A small self-supervised image encoder, trained from scratch: 11200 steps.
Rows from block 2 of a small self-supervised image encoder, named by matrix and row number. Rows with one number belong to one neuron. Each number is 128 + 24 x the weight over its row's rms, rounded and kept within 0 to 255. All counts start at 0. Numbers have three digits each.
After each neuron's rows are labels from the 100 images, of 14848, where the neuron reaches its highest value: "responds to" is what is common among them. Only what is clearly more common there than usual is listed. The data: drawings of small networks of dots and links.
# fc1: MLP up (model.blocks.2.mlp.fc1.weight, 640x160), inputs 0-79
# fc2: MLP down (model.blocks.2.mlp.fc2.weight, 160x640, transposed), outputs 0-79

fc1.83:129085133158170136115143140085139116139135133138138111119112116145121138092122100168126135158142141075117115100124124115135096090132111133144104119184125148137169099150124099149176101090111116118135128122110190126147124153097112166166084153
fc2.83:111110123119127160118119097128098136140163115148124119088126129120097108099107134168143163131132127111076083097148135098154100140148161127147120137139128127196136130134102139147096161106131125125092136151141128111061103134143135084178106110
responds to: orange dots; chain

fc1.11:105155134141168096115154145158153125132131045104118128110113127098145112144117164097162168116113115119096121146134116102095099121111080139133109122126113150120127112113135140156127142120132078170136157093138120165108149130115091133121138149
fc2.11:110128078117111098129125083122113116112194080096139129146168144085150146114128113140161139153077114097132138103136115118136161177169083111097110155140091145157121140095139131125126156137132123124130149128134159158110136166119135110157115135
responds to: pink dots

fc1.167:126133123087106118127170097138134160120127102129119142110093141124139153109129121143139158116137153182094125121083143142110179125156079083116109111131100135134142122127133095144103141111145167096121165122126159112171162151127135127145119142
fc2.167:153114100116155151134116101128094114114144090151127159103165115106126164107077176171117112122140137116147090136123123109135115086113125130119123105136136147101120135153118147112164121141084095162192124120124077102131163124114157138157115133
responds to: green dots; orange dots

fc1.394:160112086178149114156100141091142099121178129108141110163130117135075143135129160141112107174150160094146110147156087128116173121136115098141142127140079161156134099158154135122134117095118155090177123179118124126143112148108116123151139156
fc2.394:113144145094098142126122137089103132145123125143115101111105140131123137112164149108125094151127126172137100073115093101144090123150144174145147123128170124115064130092132122125146181148106109133107141121083131114173112090143112131129128088
responds to: black dots

fc1.13:127147180086094114174094103121133139053084113121094097144114124103131169161138139127181120138123090131138110144120103135205130139109125170150112145118116128119106124144132099151162156141145140180138177129099153112098132126160128075159127149
fc2.13:102125126153116129097132144119141159148129111165100132140111126109162118144108151152128163147128132121097193162186147108127069134103100128115098098129170106142120122136118127110091114118125127109066097117143126150141148151107117080147158155
responds to: yellow dots; white dots

fc1.80:151166122133134104123103116141169137117165139139154153124141123157121183124160121117118101171153180109072161107137131095137158167139143134140135113163152091160121120110088152142101113163122126155139115119132153178144119110130145115100070114
fc2.80:091117119114119105134145137120142176111148114077097138098148076188097122118116106141176127136098125119137086157114125134104078129146140122143128150100070109140150155125120114112128117126158097133119108155137079087134127121132112156116170099
responds to: nine dots; wheel

fc1.88:102089121115100153088151166101085148076106149141135138113126103126124128118115085173115163189167118175116104144157066124127159153112136117139171113156106125135153118146147110127151126162120119064130107094122121120160143101099137146158150129
fc2.88:129129164137108124134092099189118145143176156116111114121128107111134137133104180098130101120131173119144120088131129169110149115143126148150123178151089116138130100137103130141116131121111114125099098128132153132076113106146164136060092126
responds to: orange dots

fc1.426:089121136138107146129129163098184125113117077119112075134157125078146152130100150134112159147127137146132130093131118094145156147132112163084144133134105124136147091131110125078153111126155100123185163118129139148082141126131140101135140103
fc2.426:106108114114103117132144114146084157128130135139131156161113157153116113121160110120150145113103121130136171134116158131097137106118164168138105089119129156119155126109145129117075134104086117119128119135131133134107095149127082109155106188
responds to: red dots

fc1.321:143153117107180136109091116084138099111102120142097096080120149126095150122161147089135130108150138118121173113135167097147127101123175087113114095126144141117131084158131159160138114125113134108096143120110125135102180117126142181132115148
fc2.321:194155102117124129106079122137101149080142130123159125132153137127127139081127129186088147147144163115108107131091121116111102135107119098103135125122157105145127154113184097104151125142095081126123094161137131108119121121123152130096109128
responds to: complete

fc1.274:111098153135117133130095114138158067148106155143130142139092139131092144114111113107121136145145103121146123093120150155115146165105134165091180138136163143082138106107122108095113137154068115143118099075138104183118142125105132102120106106
fc2.274:183140134131164122092137158102122082122121130119135144137136129155141140153102131146138124159142148107131108151110101080161122147155136106122102127077149091165115218140132177129110125106162119093162139136097108119149107127110113114161135123
responds to: red dots; brown dots

fc1.177:096132060113155132120095094129167121147103150119125084116102098086121119188144153136129106147107129096112111112099165145168088114160154116131150122158124152106137127119069121145117145123150160170124118105107153172102098088126131127151144173
fc2.177:112154111092123127107136091155146143132110114117135089124113144151091071132106124135116142132086160160089131131167106128095118077112155088112109179119095103133154136131109128124108107136150119083112144092115150094125092126110129134186148153
responds to: white dots

fc1.290:129122114131146120104121107161116172153160107132111137159093180119130118147093128129088106155133144140164097147109143129126109122117129151120095140138134120180128130105093109121112137164087163135124104084102126094095114155144115142139090120
fc2.290:130145162167123099105118081138132131125142147135126144078155106106160141123140130121160151132148159118108118135156113102126146177082167098127101095148154117133137150113119136181147092125140139131169091123135122131126181116108126129066134146
responds to: red dots; complete; nine dots

fc1.146:148160129103089127097092123160098175175101117096126156151089154082167108079128152127140149116111136117127125113151142119161083135181150095125106104139170141127109133124107129085113136106138111149113156141089118124144106132147196120151086171
fc2.146:144088167163106104142138114102084114122149165135120126136116135121076139144124131123176096107123095189132124104101093122124175114122123095118120147130177156132127107154132181138103114147115142139137133105117140150113118147118132144142112125
responds to: pink dots; loop

fc1.136:129087141130108176094085122120115136104115131123126110154111130141115142132113164145112100093136107167126137129113111100172106150107134124151170107102107112195098168152148167149099140129122134128134139130124136096146090110159127142157156121
fc2.136:152163153168147088126091119125175111109110148133125124118112109117154127131134102110145110161178133135153103134207124148080098151152131160089101141149124129064137077119149124103159129129154100111132125112111122138125146130138092125144090129
responds to: green dots

fc1.87:117110134148184096122132142152132091149120110144139120129161122102098141116133092133104098112118112118145126124134136130114131087116121139110098150112169106113142150126107143163098104124162129077143148157175137129091139132104127147124125132
fc2.87:107142104180093113129171129151085160156118147150115116172127067086097110098097150114137083076125078110132182109138151105139114130094129137170130123101119098167136100174153119128116139150128127163121115145179126143097111162123163135147166117
responds to: orange dots

fc1.218:114144086157139149146169077139133143091155096110123180074112110130116156123151114143099107144145128159127140113102135143133120121133110112123107131091147179110110174131118130120122111095129160116123147088166130156167154121165084131164144119
fc2.218:107126120146119121151157116103105144155110116135118152118132102138152114117118162112085124149120112075120113112164193125095096105119115163125131104088132130131146103151115106144176113108149103153123119106117104130168130154124130089169157121
responds to: complete; black dots; brown dots

fc1.424:120141102122094140143123131140122109107093122097167173101131111162160132127118126120118134126154114132095116128128082133146145126111144144118124142114144076127124131131157153102070130126161093118114122172122115114112092120146088136151110114
fc2.424:108132202138138105115151193106127085156118086134099151106163117143148125126118125141165148119091099126148124111173171101133119141145159142157114113128132102146156083150127139117159063087120112097161125153119095149118107138120099144147100143
responds to: purple dots; nine dots; blue dots

fc1.285:101096159097164158131144091154068127101162164135137135095098116124102161109138136103139147113124094124151102106122129107157151167113181159115112138170120129120142133122164092116114130119183135164107129141151132143169149097120115127146143097
fc2.285:129099102147154132128128103124099138175133132152113114119126184088125107135145124152125145155130123111128131114131163109123120119140117107129118144095207117168120142154173107108121140108090098121105129100143117157104164148147094181079164145
responds to: teal dots

fc1.110:117162116125154115162101112146122138117109125116124092120092111106093135154100110194178115103170150144130114088132141123125146086153109111099177104117089151121123176130151150159091139151118132117131081171137161104113127148128113114128122167
fc2.110:094115107100134142159092092139123121150134111162137172161165131167088065116133180107103164133083112154114131108112150125107125108138147136140077144165140125119143114147106144118144127145123130126124138145090122173116142139110162131128140157
responds to: laid out on a circle; white dots

fc1.184:108138141118142144155140108154115119145195119144136126118157135139142117106159108097133097120115154148125127111164127107158135170198114170076120115173097121155132145128143068133148107082173144131104113135117150079139173136153129155124107089
fc2.184:130099164119132105149132115155119126104143130154170102186147168105147159128129133161142099090183094098106159114116116104047142120136108139087157154127135177134142153140126112122145152150103141154140127106128127121133098113112113140129151151
responds to: blue dots; teal dots

fc1.592:133121144152105074099126104112110111142165106149123125145165075132140148118134105120132118110142088130199133104163110159124111154165091137118153112136119144130074120157158152123129103157133102080145113148146142104101161148137116092130114064
fc2.592:112111137121194144091138112142120161130164121112098135138145174146109092098147115116132104118112122117108096134070114095138097149148151152139138109129097120113124132171123153111099140132125092065130139080143085095163093149128163139155145128
responds to: orange dots

fc1.210:160131127164141173137103123090090140152123154175168136125136120149114162124152154128148091185163106168103127117163127170122134140123104178082158127112123109170112114113107142150154119103145157128126162104098165129152095140114157110124118140
fc2.210:111143113125140120131178152110145135156180149121142139140096100123111149112146170130113148094111117075160158175165149121131142140122165095072136153143115129109107187131123152133120122167178116135131095103084127171117203139154080148112112084
responds to: black dots; blue dots

fc1.225:148108172162125107166103086075111151063163094111152170119168133145102141095097165143119103121174118147138131112130096091144080154117150163110117135120141152126162107151098161152134093139092171106140099132117147128125159171172114099124102108
fc2.225:090138166142166161108127152116091158154116170076124122150125100184134131130167112131153162130098085139164111098126158099109124135133080134145174114114112142110066155144154129153115100161123135127109131125149087121138117130084185158154136134
responds to: orange dots

fc1.28:108119112144133113109098120157154149164174138131131165161164136155131189134158111132162111131136160125107101112141128099131161181097156150159137114109139099138124074084070118091118116157134148116130118104103082155167109081142120121150114105
fc2.28:153122111134156094112138128109145160092180166100124142144140125140139125117088132119101144172115097146155134186157133109128098139123123136125150139115101108118143123108125135128121095126129127138103138104153086080120102152141114167128136119
responds to: nine dots; two groups

fc1.23:177159107123098105119140140095183148148065112114112137104153121118115118123117132124121125118135134155133143120074145142094123119151139103148114146102175134133141092139138145142100122163089161104157124136127116163109123177139126099158105101
fc2.23:142112117178135134114121104110088131176127099126124135155113183124116120104093140162119121144148137152125173124124145093129141130122133087132107142102188130138130144149148120109139145144101100138132098106161093111088170114114074141122142133
responds to: red dots; five dots

fc1.590:119152109120099152106135104119148142111122135149126133161131157138127161096152112170121138149175131151122117102123107102158100118136143160142120143137158091146135092118149141140140156134101097128093171090134130150163143093092091114112121129
fc2.590:135150143115160145158157173113107139156137108122136076093080094101148155107148140145094117070119121117095120170125130131118128148140127148134161089110132110093122100151144105113139126126150121157135144142141114096131149137154150115149156124
responds to: black dots; complete

fc1.317:090142132127172118104150099120127113130140137097187129100146105147115149151103130155106130166138138155150129156111108127133088157144087114131114165096117142095150149126116126127133168142146063143097115094135126106104108150166076129120139059
fc2.317:160149102150122148129108120121151135141162118132119113111123106146154162092152109107127124115063141129088098148112123156111103111119139153111160125097141085149181108116140146155093136144107107097100112133156123082143121147162107120135131124
responds to: laid out on a circle; complete; nine dots; dot colour: blue

fc1.488:140175106118136134102080151083152129111142124201139114139148149123139106155087099133127090150163123092133120106153131095106141125168146112115132086138145153118102115134122111133134165144135153114121142104116143149115123072110088085126140177
fc2.488:137131151144121130082133124132172186099124098111126119106118111136117135168163106168104087142093117103183145107122137115115133092086145157124140154136097137153113175110138118139091110104133141104164138158117128146145118122160163119083094140
responds to: teal dots

fc1.270:115108102107105136142134102143155071163106142091140125116130102112119136156131120132156072136139130131123118126156110156121142108121128156113127094123149120137101165097142104147110170138094129126105101135115138118168123112147115150138115123
fc2.270:153128141105122129158117143120134081164142116146146134137115173117159125112124136150089139105148099107119135096153133091138129143130119149110131079086103145098152153106118121121152137091118134151118137123101150132193113159155117094136170114
responds to: black dots

fc1.349:151145109131103092132137113131141164102104127104164118100155144157074158165119169126105117129145063159153097138138119147142144109112115106120109152084097152122094110128143119101109139094136103189119118115180116119122148111130125176094151119
fc2.349:148127119102146136104154100091095088137145130164084135116145135133125111095117084111136145170090168117186101109129139159084147071174107114125161110114131107182137125174149127109132136113165117108129129125163119083119101126127124134165099111
responds to: nine dots; complete; blue dots

fc1.593:123162138100139064159119131114131096123137130074133123136138133134163102135141149138130131143100173148117131089097122079095118140130114128135085132104100150118122154155131097125145093115116102122096070110135116174098202103143136112143141164
fc2.593:091136151098146083154115112109165150138146085130095143120153118134142128097116095124137091116104128136115150089108154070124149184151116123119077147114137110126136114140112087133103074136147107164106145145124119170101179140133130113128117166
responds to: blue dots; red dots

fc1.130:087076147120155127128094149171102089100132131118136175103144120100097123182091091128123130176116082149134100097108118113103142127113145156143147140122135179124110131104144118098167119094152188137153154134166122101118133142145115139113126119
fc2.130:109126147145133152119094140066140122149123104154153121143119107147157122073121127164119147115117153119119106162143146128087100129136103131119120095108164152130110107165164089127103093131124135146109100159121132130161103141150126121136074151
responds to: white dots

fc1.216:167111091101075170138127131152151145122150135094121159070100113153148141140110123103117147080113156126129116126115124133132116160159121124111081107110134163145116159107144147108133137163101138132145118122076182149127132130174084089166127132
fc2.216:105144113108134158150163158115075152090123139142119143115123176123111147127112126084123154167143128135149113171118125099119115141115134107167121126102118127113155103143164131171149153100152130136141121141134152134135159144130127107113095074
responds to: purple dots

fc1.137:177169115178096153115120111111161108150168110147131086141130132094127097146154160129112096179138132089127103162157147093110094148133115138113129112118147141112109134106114154112086144147084158119105171110150138126103140127146117115137141100
fc2.137:113082138107128147125161100092149124162121139145144140163109143139123127134110134139118152177118155161102120141097150100143099155101148140106113115074141156185094121129140126148148154125178093112124188143090116122120112126152162115098125136
responds to: complete; nine dots; brown dots

fc1.82:127129147124128099143078125156148113115156136115130130138167137106127160150139126082160117111127161116159180154126097103126127113095113117115136147107134132083164147125116124091108165086137137080141105135128135158161146129139137126129139131
fc2.82:139167131159137140180124139101143121173106140110150148152116097115126120116138109100126072076083163099125135127125140150102138161148114112126159103077117125117125150123107125102131114160123140126150166100140103141111115149089151125124115127
responds to: purple dots; blue dots

fc1.629:134151167160148144132116112165144106109124150131142139155145122151101127117140139129101150123099144106106126137117119144166145133118116128114147151137101143155141072094102159088104157147180075139115177130137131138109106160138155114118112144
fc2.629:110143123107121109148154128131115117093113127134139159105153086111174142128100121168127123105100136104117164146084095095128163101165131091177111136133140125118160121118131174137117125096107173143123098122092092126085106189113086165126137139
responds to: blue dots; ladder

fc1.68:127135139134137155133144107123113123118103095099147151084144174151074093093143126154129173137147108146123167094138147140126119163091187096120128102146127096159142097116161154136163149129094127154123141126131151111151150119152153121107097112
fc2.68:173147131152126116126109169145145121127124076114157113152143103095112098131132138101151107126109139104094080119137096102158150146112126134121169139121123157152085170151110108169182136117142136143120124108165121146134086117094127112140087098
responds to: green dots

fc1.369:096110151094134161126107121105142120160090125162100139099117109147099162102178151096179142086096159128087100101103132101111138126105126156153146142134132146118149124121133142130113130097128152149103135129134083163164105093157128108145152095
fc2.369:159126076122103081164147138138120141106117142140111071142122154131106098146102156085121147178106102119175073105154116105117145146171113163154128149135111102153130113127148154085124162094123103082154104072119134153150146135120123168098118137
responds to: pink dots

fc1.8:124106106156097108164118113104160147116105139100079117127127100139083136161124151100160148120149122138119119127115189121149152137100080124118141120089120108135153134168120077142182113121121128118119112169112133145158087143115144127117113154
fc2.8:112122127133121163145170098146093103152085166174103115143160168125117117105134122102126134139133155088133092126142143127139129122160115131094099115109094167123128155139140126125140153173113131125132142128122116122171144102173142119125181084
responds to: complete; nine dots; orange dots

fc1.358:118117121117096091096106105191121132107157116107131132123124065151147117119098093129126155106137144097141093166143121161123122092148086124151098107133121122092130146117128154127130143122152167153151082127093127094108150130129120150153165139
fc2.358:130133119132118166144168150080120084145146131164130148132159122107121133129142183125100136104096125113122143124116126108158167116073150076119142127130125129180128135130089122097136068115127096095168157120146123165116118136104088143106106091
responds to: blue dots; complete

fc1.273:113157138094110175158105143130085119100139152106118088146115153145101146103157116158155098169132173128120135119111134136161142147147077104132190138109118156138098136121130134124111183105120120109138124140106137122119108138114145129133122117
fc2.273:117105153100140123124167086110134114120168092095106082092134160101155201150129110151111122108148121151126134126124103114168143138127138107140135064163133114111106119127138138180122134125106137113100050119116118126173164116111105135142148091
responds to: yellow dots; orange dots

fc1.548:115093191130107167128186157137123136108156161133129115134112081142118161132148135128098146151113080079166122147160100133135173140151110105177118072124126164122124115131133140083130150158128092133146156119145142149099116132146123125139115115
fc2.548:093122087133143138135137080120112131140162166121112153081163122151154108111116134093148127161123143108137093117138125134126125147117126145156136188111166127116121079174105104126156092119111141101128064138166110142148159141132158137107089068
responds to: nine dots; complete; blue dots

fc1.545:097102135169073094128153150098112126082149094131099137155143139130131121140148115070130140170108122127141156110092097098174140145147150132058094129112127137134185151173145124105125132163137136103155142140191111130116086162138134106116096108
fc2.545:126120098086166094137157147142086159115140124175111108120132166158125117137121125165127150133103107143104110129166199134146116130158134167141118124146128140073143112127146130108097160091108125140167121162107127122130146125134099132134101123
responds to: complete

fc1.639:123131125110098122121112143138138081113140170124133146146181116091158133073127122115104150167098147086089153113158146099120176143141141173144119128152122118190116159115131117113097134138101091113108070129104097162131127101185102116112133162
fc2.639:152130144121145117131125126118110086109128085111106138153157094133122142144097140183131104120097136130130097118108144110170112085077119129137068125089109134116155118140128116169150117131162129144137131176141138147153148121102100098147091133
responds to: teal dots

fc1.202:101122140178137141156136153124140091106136122124143106137079094105125149163161085144105122141123108123134110143126087138106123151109077141170113083127122086138145130134106148119136156092107136163131122110107120114146092102089155134087106127
fc2.202:121092131158135093128113100104105133150149121138112124134167110132130098096133142152148147128140129124083118133130140114085163196128173113123111139127115129119156118133138113130105128136138161157147153095152132091113069168148127151148108126
responds to: black dots

fc1.41:113160155076136122077100109108107141148137181113120125112111128149129120135119116156132129106133136122114110141105124081140108138148142119134155107093110141132103116144135129147151127130144104136128124160129159118068135139137124144135112148
fc2.41:090122096148133151089157083125134112160128097135149143133160117155176130124117096171102103140156120137112159152125152094101140142152131117129104145104148121134123119148141096144137154136145131137169116143137169150067158124091146083150086142
responds to: red dots

fc1.104:110177149171147102115119078119119104161144127096121128164170139098130118122108160123134141102084097067166169146150121173113125107109080134157140159125153108143101099132143150126140118120129155120123185158134092130126107116114120166064182122
fc2.104:141119144130148137143108126136142144083121083143155116101153113105129168132088155132148139150131061128088130116104135136101130136097123142117121149134075128123150127088100148136115161128128147137097146078156134143087147142139105136126104129
responds to: red dots

fc1.547:121133147155112130120098158112124116150154132132121141083134120093125099132108065121092116121147127103190145135147092138101143140122118137151104087135153136129135144145155146097109126125140199103170197109144160140087110120137178135146085103
fc2.547:110073128125140087119151115102142110146125125173145133125137122144125144105095093146104159093114128085154125183104136138103092114138111116127137113095160126125124116146154084155111085130164152169098130172139157093173109130126125149112099131
responds to: white dots; five dots

fc1.552:160130091122155131079117098147105142130137160171134100151112130109130162118095107136139107116122155135074099151130148108114130124092089135161120119127128154122115138120154153110176103119142162168122130141134092145120148098113145080111147123
fc2.552:127138159150131104096199148156156194128144178126115153113150076126189116140117102127138130169112117149129142131117124117132154113132079094115146105147108107123136079122083152129144126126149120141099093129173136135111132125140125137104136130
responds to: nine dots; wheel

fc1.258:141140100161100180113146108103107122148073115161174116156103103133154113120154134109144105108112137137086125168132142138110105149118124099157120126112120113093097096098160142122116174138127162129129141162176155124087096156158164146118124107
fc2.258:129121135130130124132132129116119090078099129137091153144123092132104123124126104092170152172139156123120107113107095160077156126152105114131109127123103118131168118173129109093092098128120094127141168113143148072121081118132159140109135166
responds to: laid out on a circle; complete

fc1.42:155202135178119124091125141097140171149114140154106135100129150090169142152164114125104120136099137120155107170124094118096185137129135104118187137128143130131128153120097157111149138124124142161143136097168080112096143138118127091162144102
fc2.42:162162110151091099135126144153089109151102104156123138175128118133137143097144150118165151126121105160135118127126153144081107148134087124115090140113128163116127111133163102136095145111161110165111193106142122104139085142110183114081105163
responds to: complete

fc1.180:096156098123124126142161128127199112117104136108110112175172121105170090101115152121113114163135170126141135122097127113121165134154126082121142118127102130194125113134139138089096148117134111049107129134117120169144140088131116101117076114
fc2.180:097170136133138072120113113081147163109132115118125117125066111130114139105113082119124139149096153119131130132112127094116121123128159087161126122130128129130125119152102100135145161121139105135117130126124155095076169141165112120160150182
responds to: teal dots

fc1.514:117139119120102143139153143120117118145122142125153110101131119102108152103105120132109120128069114153162072094156116116149176131101180129078169137111138128161142128136155156127151145128122116128162148155118135141117113171150118154119078110
fc2.514:154150146155134122113104134150149158104164116092120149146135086130165109141078117116141148099100170118119104108115177129107127124162153104140104117146137167089130132146154132156156112082102122152182096147142119125142129102114135110117066141
responds to: green dots; orange dots

fc1.499:142141093101119163140133084109151104126090116151099131121129125179109155147144113163085141086162109162123110094160118122095159078118140116095154112117151099114162101150120118175147136110149133136109123143096147122180135117113126150139148125
fc2.499:122099139146138157145070137138159126103112099132137129124160184082133098098111155155090108137117134082082091161131152124118106108129158125154125145084089122117138153122145121102115144130095094151093133123174129122150167129135173104109149144
responds to: laid out on a circle; complete

fc1.464:101159138117118134106125126087145100133075151147136159141143099132105116108112140158153108131140154160175134104156143113110174137110095125135160112109162125092115148106151144096173137125094097119126090138125101099123112139105088143138134072
fc2.464:148158141117135131105133131133136124140132115153145144098100098136147131148144124120152130117100153130089105118103092102138108103127131128071109179093119143138156098169096109126132127108114157157134156149148140134101109106124140125097127117
responds to: nine dots; complete

fc1.154:119098122075126121100153096105122139152112118150166172121189109099102089117115140122125114141149143104147124150156117176106158166132088132111107100145118152108147102132098063170173119081147163134141128150140162103125148117111182154088110136
fc2.154:129113128144182094150128135155151080153124138145125119166135123154158173135136097115124119151116114078097133149125134099085126106138111093122114119094168143148127117146096165157101123126120114164141104108122072112147164142148132131143147175
responds to: blue dots; yellow dots

fc1.169:150160136075138110148108175142132098149090148160134131156126143145154114097133161107131137080172129135156110146122130128127149142149129078128134112108125139116149068106131141120100139132104103170097108109111136117172144111158131126129130149
fc2.169:133084103128109120099155107093133129155183114126131132134104146142154164145148112120108155130125129103136138137112091106117150139110132115073151175112127102154113142125109096118113135138076083104123117081118108092145161141107177138149149118
responds to: black dots; red dots

fc1.237:110149123116093121109135083080144155159122154131093112136099129117119164118120138140120128161150114120149112149137168156138101120111104106123127138144163134136104131109122101107123162067097177194113141129111162157140115132130121184150113090
fc2.237:168126121127134073148135147101186142071122147135137165113104132112114092144102115124109108121119112120131074184131133128112089099181152118120095119102139176092152156139138133142124126135146126161081120115163090090128139156107115110128169107
responds to: blue dots

fc1.409:104097085150129141149106140092112131133129124087115102138105145142171148133108147140109131148152117116115151130150142121142106126105104125102163155164091133152121090163134165127161119113119154110121092081175162127143131146136137094122129100
fc2.409:121156150133147097121132142094144163094132152109154111145143145137149138157152102110131119101055136113161153106125123121097142142111121113116173106102125156102124162069114116169134144121137099152083159157117132105168158152148113130120066126
responds to: teal dots

fc1.191:114115151127093133145143138131146135120104114153136156118157124140161132147174079117108144115151098110147120084133084157105122114135115163157149116093183147123125161108116097144175127155141113122072097094108119129106164170174102159120143131
fc2.191:134101114115152161144130149117105111156139118095116109117110148079133109128090173172110123161117102135114117108145163108133152132146144073146084152102111122144103111135076127136122138134125124103086120166107148107148077130136136144130120113
responds to: black dots

fc1.565:079107120124119153090099145164129117168162103135097127090117112157140145129083081114083151152128121130129104156120132150095166159144082136147142124106121142113103163105173108143159126150132124124147141151108120093132112163166113146101081155
fc2.565:168127129140126127098134128121160141125162136115169137138139149099170113102138085158096146111118178149111155137129095112109147102170106123123124133089183104122132101136116095183102115164146128154145146120134130134154149133103133124102137118
responds to: laid out on a circle; grey dots

fc1.94:132147092096125163120137122150115135136122123090085137120149160157121129136131118156146133154154106126082123156085105120142108174119110143117175152174128103147119120145114133085128136088126109141084148146144150108086095101127129065134140125
fc2.94:123129103143144111155104086108164128141129101146121093146128094100114147169069162161133156172125130137136089143150128151130097097160109093128090140124166113112154112115139143116094137122125164123128148125114147163142139110125088152143139110
responds to: pink dots; white dots

fc1.495:133152103148147112163117122138144123151082150115145107161115147100098168133166129128100129131106127151111109139119104181126141141144146113101129136149173178103138129113119162120111080081122119141112121112142134098162108129110143121128173113
fc2.495:104163149116152124120141132119125102128135129120134106126124106086195123140161126120120127136117102138109102184173113130102150147120113156116072096102157167130164166126114136125166133144136111111124111125123101110144156100097068098143110130
responds to: teal dots

fc1.95:141114147083102164123125173123111126117169128097110098152153131085127120094154183148160112132153120156161095154080123116186119143098106135109105110141124102135136133145098144128118181072137118146107094110115149118107140159102079111140157110
fc2.95:126136152123121109146101129153151124159157120109097123116110095126118123140108109135109125141154096094124116127101086139066142123107083150160131136145172139125165099091217123162111145098109140153150112153126102129108154134146092139117150176
responds to: laid out on a circle; orange dots; chain

fc1.461:100067084076124125140128170156078124164117129149096112074127110106139143139098144129153112124114123095139122121107125118141140172147105068129118117087145163113128104126184136088132136141152142110158122135115129165119139119114144112157146122
fc2.461:118160103092143111143148131109131160139104140157107144094075114119107112119117140096110148136153132157106106201131085107100116174121124124137123158107170115161105152108140114127113114121136155137150163152068142081101107132176138150082097155
responds to: green dots; orange dots

fc1.211:126122109084152141114127158113117150150136092132168112124141131160118090111147114150058156105102117114121092150142179147111163142089154134151158100109127105127157138129133128143155141120091149135114109157072142188125114150121142173086051136
fc2.211:135094107150122081155126097143112167159134113108156132132138102162111139135135127134167145144097139097157119100104148112123128139108091102145168118128145119128132123142133105111138130139126117105195154091157090141162140130135147083119134163
responds to: orange dots